{"model": "masked image model", "dataset": "simulated telescope pictures of galaxies", "train_examples": 195000, "image_size": 64, "crop_scale_min": 1, "horizontal_flip": false, "translate": 0.12, "method": "mae", "mask_ratio": 0.6, "loss": "mse", "encoder_arch": "vit", "encoder_norm": "layernorm_no_bias", "encoder_norm_position": "pre", "encoder_activation": "gelu", "encoder_mlp_ratio": 3, "encoder_head_dim": 32, "encoder_fused_qkv": false, "encoder_bias": "none", "encoder_qk_norm": false, "encoder_parallel_block": false, "encoder_inner_norm": false, "encoder_patch_size": [8, 8], "encoder_layers": 10, "encoder_width": 384, "encoder_positions": "learned", "encoder_register_tokens": 8, "decoder_width": 192, "norm_pix_loss": true, "decoder_layers": 2, "init": "torch_default", "residual_init": "none", "optimizer": "soap", "beta2": 0.95, "lr": 0.00098, "beta1": 0.95, "shampoo_beta": 0.95, "eps": 1e-08, "precondition_frequency": 32, "max_precond_dim": 512, "one_sided": false, "adamw_lr_other_params": 0.0019, "grad_clip": 3.0, "steps": 12600, "batch_size": 256, "epochs": 16.5, "lr_schedule": "wsd", "decay_fraction": 0.2, "final_lr_fraction": 0.05, "warmup_steps": 630, "weight_decay": 0.2, "adamw_weight_decay_other_params": 0.01}
Rows from block 2 of the encoder of a small masked image model, named by matrix and row number. Rows with one number belong to one neuron. Each number is 128 + 24 x the weight over its row's rms, rounded and kept within 0 to 255. All counts start at 0. Numbers have three digits each. After the name is the row's rms in percent of the matrix's.
Before each neuron's rows are labels from the 100 images, of 14848, where the neuron reaches its highest value: "patch colour" is the nearest of a few named colours to the mean colour under the peak. Only what is clearly more common there than usual is listed. The data: simulated telescope pictures of galaxies.
# fc1: MLP up (encoder.blocks.2.mlp.fc1.weight, 1152x384), inputs 220-274
# fc2: MLP down (encoder.blocks.2.mlp.fc2.weight, 384x1152, transposed), outputs 220-274

patch colour: grey; brown
fc1.180 099:108095122145117131141105133092149170135130086151160144165158135137119124126106095086111098144141163158092149165078110158116119140157096102123118161121099103171149113
fc2.180 094:153160147077155110086110129199114117139126130128091139089120126159137129130150149106138123132122102116139131110159137128087139126108073110170129104135150128097124125

patch colour: grey
fc1.375 087:110177130126127162151148127123120115104115153109104118148148123105101087153109126160117137158119133187108137113142112108159121115131147141136124096158094115125153078
fc2.375 087:096111115122078151113130105127143186115131097103140153112086105195138120119165147105178144127132122072111138124118134142088092154115096116112147153105129151124173109

patch colour: grey
fc1.649 089:145150132082163126157129158135182151176142102113119117126100084160126093113152160118150135157121120110128119112096140141119104114156170137124144083121085112111154140
fc2.649 092:085129110199089129096147143130084152116111102128148161117142154130125151136125084154123122117153138170134097125167098139145112095114088118135126182164141135160132093

patch colour: grey
fc1.659 089:150142125138108172169114154143094140113098129120120122139119110127162149153112136150130131159081136154105137136123123122117166137137153123158132099104152114147138114
fc2.659 104:069139142155136152132126117102142094104144112118104133143132115157074127079108142148108134120091186090159144106113123160126117140159166149118162120153112120131144142

patch colour: pink; grey
fc1.0 095:142144130118115138145113123128145150117095104128150120132119125157083121141140190107129153112149099108129160114146091096153154093127149171116150133130147160129153169
fc2.0 088:077107131127135110137137152101103117141087128171136153129167103112129129115114090137133145091107113172126082089084120137123117124130136143130079114099108138133123117

patch colour: brown
fc1.199 092:109153155161078158132148148159122137152150124089116147129099123101152121121142140122074098124165111162148092132113119178144149137155110143127101141135129135126141165
fc2.199 086:137130148153144096097117119108137123131103127192115116135139122151159143133139092096165123099120171097140166148109154098138083088082137100130178104127144107158115126

patch colour: grey
fc1.226 101:097137147112124138084077132141118119122159114127115133110216109095142103134136137164123105135134117126115121110142158111149094113138136107131129190103131125120083153
fc2.226 099:154142123134154154135124104128121114115118112141095172158096146114133160093129125073111158101110135067109107104154125158096165107153128169111154086180144152143107148

patch colour: grey
fc1.12 102:136108145128128145114141161085116111101141138139106158125112125100103146107120114134154185151122112108126163131121134126137105122130151120143150112112096114105126151
fc2.12 098:097151157081130128094157078099165142115148146121112120114152107073134123129136125143123110118093156123164081132130095129139129144155145134119141118117128124105136123

patch colour: grey
fc1.389 098:125159161150144098153089102125081101139143126146133169130123104107124150127137099179122160139142121146171132130148124120186090132115130128136109141103122136091101140
fc2.389 112:088140064103147167134138111089149127131081133135150136140145122101153130139121127176109131182120087095162122171112160108117116121158124113093133158157144142153113110

patch colour: brown
fc1.734 088:115145143159149094127142095142068144092105142115143100104106121112129163140091109124114111152100142140144144187132132127139091136151187122126122101096124131142109147
fc2.734 092:110119163109131116163096149118166157084132136149143174148129168113119098144152124127118132138127092127125119146124093117098147114112097143147120072136101115127106073

patch colour: grey
fc1.126 097:104110087130151122117128124166141184095102119146106155092130102143145098122158152153138111171079122092122141152122156144159113140143125100140147092174166166134139155
fc2.126 100:134124122097147183105134110130163114079129159128083118216131122138115117145135156119101145106105122127099147134094155155091124129166144126140123145131105107123126079

patch colour: grey
fc1.453 089:184127162097161124108150135098130162118112078137152090101132097171121127123153104138098125108144157166131133161080147089141069156164069105129141123135098154130140095
fc2.453 087:113104135154130117122125117162105115115145155138125088082165140141112158108090164146146124115161128160136134097119096175070130113097183078126090141103155102103142092

patch colour: pink; grey
fc1.85 106:166080114131149163100118133131120187099122137064106087079110123137182159191121154151120138109144116093114129177125143113104118062102091137087123117102160109150119123
fc2.85 101:174145153102114146190154090134144129122162085129154113132090123114111124123141172117154121144131134145077107153154127088148110135109154140090133121150137105148159127

patch colour: brown; grey
fc1.446 094:162104166148124131070117158094119127113104115118149166161112147098116140106103131090111119169138132108168146118146144115136150103084078133129136155131101149143138128
fc2.446 095:109119104109120106136153109146107121122147120135106102091172139114094077122111071166147147146138109125122118157099085143149128130125143161125137124086170134124154130

patch colour: grey
fc1.318 101:117152164119098114158162096113143106158177124144123100066097102142142110149120135100141101082124131158150103134148160110143095105106110133113153109155144174150111124
fc2.318 090:163081088160171124130093084090107124154146111133174093142140165124149121076110093110151165129131126136130132096141142102084159147105131113099116110160076125128105129

patch colour: brown
fc1.719 100:120147189154148113137088143151125110114070119097142118092181144093129151116156107132127095075147123148105145180171167147094140128099118152129119127113104143097120133
fc2.719 093:138102163126144137116133118156148087136156094130114112166122125166117140133117139154151158153113108115140085089125105063047112135117117157170094106142146141168107080

patch colour: grey
fc1.193 093:169099146128146140110130163118132122149099134130101132123110127135154114117112153113076103126089115117084148105089155112142146143099130141125144077105164133167123108
fc2.193 091:106144131111181145124136137099165138157115098132121120124150117099100110102127158088098134139123084100146111152128143113088087138101126139113158161078173161106147150

patch colour: pink
fc1.743 094:133113141145170129151126118127086159133136137095111089100120108141140092144133127097131124146088099156157139138107127134174166084123109097140108183109122090182149132
fc2.743 093:106137140142105079144114143108153122109068142140154129125172161112107121089121141163128159117114139141121130142109148106129132173138126149162114137134123138111120140

patch colour: grey
fc1.609 099:106160095157141142099119166142118108087136142131140110138124098138163126143158148157117127127126106147107187168140172123151122128095129110152131174141157135112079118
fc2.609 093:129123099105160110132110096098089104131164114136137130152149110131102185119134140143103165143145112137114110125151134092135125137155183098071113086106124110133158162

patch colour: grey; brown
fc1.725 094:111136170083144161147100159110097146112113126131152153135117131144145099136168135112117100124104137114164192128105126144133101137139132128164146157132116110111135124
fc2.725 093:136152122154113134121106168117117152115112161149158137178147092112145123113118173078058147155173134112160121143171111126107113108138141117075082139120106130113152136

patch colour: grey
fc1.401 098:136118116112142083092127161123123129155128101168127148117155140111136080119106103132116120115103132190122132162112146112090156128100118090126130095124097120099150105
fc2.401 094:148133119099153117099152105139139077127163148108131106081138161130140126110158140129129145140106051100102100101133137135141145127106123133120145090113121142128101080

patch colour: grey; brown
fc1.396 089:076143154143140140171150104130119126098124132122138094135106095099131120122132127118118126151136133183090129143127100149120115087125148126141115151131084108101163086
fc2.396 093:130108091100144128103148106174121154138130099141080149126132125159140162097130148119124155126195143101103124139122089104115119131102113134114117135183123129105133127

patch colour: grey
fc1.419 095:089142103066140087129156096101117125138131165166071138111091082131141072161099121129116116151112132136078154133119129166132113114122134157132149120084118152110090145
fc2.419 096:156094119169148163138128131119125103157203117128110119108133166140104137095135095196118120108145161156135115159116149106114126107106130186100066105119107103132167137

patch colour: grey
fc1.98 095:145146130100148109136150095061143139103126151107120112143158104164108162150149108111134134104148134147115148122133149156089105102141136154144136135154121162170135128
fc2.98 097:157100115129160069107104168158141111138131158104108059153126101121174092127117126160119158108125123124143130131144079153126176134053192131103095110084130119144131106

patch colour: grey
fc1.456 103:117087173116125143170127173100184100111164127135164120190129150114137131129138092144109105118127132145098101111123148148179094155133106147114114107135105181140128123
fc2.456 103:107135098174120131120110126132140181166121136118119124117121172199146117140097136099134112110084134125149142125097137130102164126100160129119117120145163099126139111

patch colour: grey
fc1.502 106:115143135114102126167140112154131122139110113159122146136098151130124153131112176116114094174125127111116145151137136122122070133089115122113136134125129142113140089
fc2.502 091:102117126130120155133137122127156134156095139127125128135116112129140152171089090128112108095123151153111136083101162118080168119126142137140090169120151113164101115

patch colour: grey
fc1.528 106:078111124167168131106091180147151088183137153087101119151157094132151100128121178144159122135144138160153066098095139136185112105106129154114135124088128139109110135
fc2.528 109:065167102149122136174166110163138119168106143143118188129157135142157137134167158129117153112114130117139117108135120141089131142137126107089145143137143163110098162

patch colour: brown; grey
fc1.183 096:123102123147174110127105145132134161114141102076079045147150118116098092146095130138118130104131118154120098143183104098107086150157127114157137136139136147101123101
fc2.183 087:107134086104128142136102101131134129158117136134168153120117123136119105123155138150184088157102125155096151135106137163145076125104131105142119094116104121161120155

patch colour: grey; brown
fc1.118 090:121125142140120138080131131088172121153119113120126126130105116163059102117174114130142102085117100169119150113080114134124099101124077126134148184138083136147138158
fc2.118 083:114144147127142160126146125112097103144090137073100148122133102146162134159096135122102135132136111093125115123181121100141147135128152127157124100102099112126128096

patch colour: pink; grey
fc1.416 101:109132135141155110135118124161085172105149129139127141060118148104135133155109124141104119110178138148149150112164138144130138118135159150097124151107135112124151107
fc2.416 093:126143122122116068150155099139137109111143154136096201126113152141138101096121116144120119141142144110144101123074092127151077107133134129125139100153120128157118138

patch colour: grey; brown
fc1.29 095:168145133156178117137098094144147164098134098105120155083154136147133121117117105122128130132136103130129172148133138144138138113143164159112140117113122136103148124
fc2.29 087:122135123144153163130127117134081110137143135101137144127128126102139119138125099123149135139154147141142149141121092150151090131110123148105102134145129103120166067

patch colour: grey
fc1.4 104:146129133116086106152113138118125131136127118086120094144158137122159129124134097093094089165141132089126173129113163122110147108143122131118109095090150134139116125
fc2.4 093:113092148107129159129091120129125103116130109142126177145131165169135127113117100110106103091094114131098112134147093140086138104138134121140128091130139134091130148

patch colour: grey
fc1.729 109:109180145091121137119166119118086119128134136176100113127129108120153121123103133122134114183139142126120159165089130149120120131112093154094106134145150141150128137
fc2.729 098:144114136125128140182123152184102111133147141120146112126134124123118142171103102149095106116135120142102112100104132134113142113120128108124123175101130168157110122

patch colour: grey
fc1.570 106:169102122094103109178106113095152074145124152097113178152125137105090098158129110151134086126148119114149142154158126099104120111153102146115115112145157125114101119
fc2.570 115:154120128135140125093139163108141137131119149138157129097105119135140159110154153172093169151122139151112149103130135121128148163134157166141144123076079130125142085

patch colour: pink; grey
fc1.170 111:159163118108164163148155114134167105080138124113108148159120127125141127123159158137094141096131132115119142089121150136122111117125131154139084108147131132102125126
fc2.170 131:145132143079150113109150125160139128098143138131149118145108113103158125105100118129117133138096123148103115116148119122110114143151167126137082084120161109126113109

patch colour: grey
fc1.503 098:167106116067077105136142159107174116144140126132120115138099114107126117151071111128126085133144121133126145120116135151135181133087142125131165133064086135135126153
fc2.503 097:126131082143197112143075159132183110124139161123126104145161168124089128080133135119099130128139075145128109083132145084146162113117124129129096134112165121103135152

patch colour: grey; brown
fc1.128 091:150150112158141119104147128099116091131152141130122135120133134124188108102137124141143145116094155140153116164146101132148108080095145159113169100142115104095147159
fc2.128 084:142147104142129122170106095107136140105130120094146124129189090114097141151161108172104151134116108177164122112139124101077134134141138107113142147125170167095118083

patch colour: pink
fc1.219 105:141085128151139177081114118124091191112104121099098096062132103137142139146127169165129112122131120086144091154113160134141161094144113127090134105139105121122121118
fc2.219 106:140164154156117140172141101137166133104118092108152128130112122151111099131115134112145132106124130150092128130120091124157130143125146153102117115138094127148139120

patch colour: brown
fc1.763 094:179105086164144151140139142118122179129101122129113167135118091167058116114114097130120092134126159120153104116139125096116106096129147149171105129124129094190126107
fc2.763 101:159133154151150151089128118150116145130119120169140147105114107085121155134111145098144149173117113144091145128147157138116126123110138095133124132120117146151105134

patch colour: grey
fc1.205 097:157136090122138101144092134111087127151118149135109103077120120121092135121120131151125184116116142091155136127119135160105111141158132147122136122075148179102132125
fc2.205 095:085121131110093111156170160107158086096153106113109116146165106129171095149150171119148139174105124128122126151132107144165132178099142156139128102139138104150122144

patch colour: grey
fc1.90 093:115151150173128143143135154130088098112112144088181129136132116149166145155123173098137137110161124165113112165117170113149153109103134134114122143120110098142173138
fc2.90 087:174121144122158118117122117144163110118124056127112130155138109144112122099132088146145171116068098145164147093139130090103184157111118115159087122126149148098097113

patch colour: grey
fc1.406 093:079195108100150159067170106135165144116104136140117132107143096127150127126079147136093117148127150100127147140104089090158111077138161132123172124119140114175124121
fc2.406 081:160083126145134127154099144131151132138128114129113099149156088098144101125110112117121087106074151123127103144140147169093132173092112133143082151118143080115124123

patch colour: pink; grey
fc1.169 090:164126125088089121170137097119133086117167166120117122150092107148123117083163115120143130146140122146183085139108106133150157110134114101113164104127117141089105142
fc2.169 093:132098109103117134140130150102152167158163132135153126055139142160142111141144127149116144140112112174095135113115135152148091153148106152147105089116127068102063094

patch colour: grey
fc1.315 097:079169107118114165140144173138173175124115149135100168132134115137114120140123115099115137133106146115136107121137149094147080135109165150150126097154137144126096126
fc2.315 090:160089134142100130128138147105116202102152110120133119146123112145129104077127127097145102128138111107140100131119136110125075143151162120099128116138144101143102096

patch colour: grey
fc1.28 115:089156147112096141136149113134144109094155103159125149134118090142102103134075150119107116154138169121133135173105129155106084150113106129112106122130138145142110112
fc2.28 108:148094122140117139157133137158099097152122159139145110115120130129123128133101100150114115087148128130132155093095162136103175120100126155122108170097121133159097132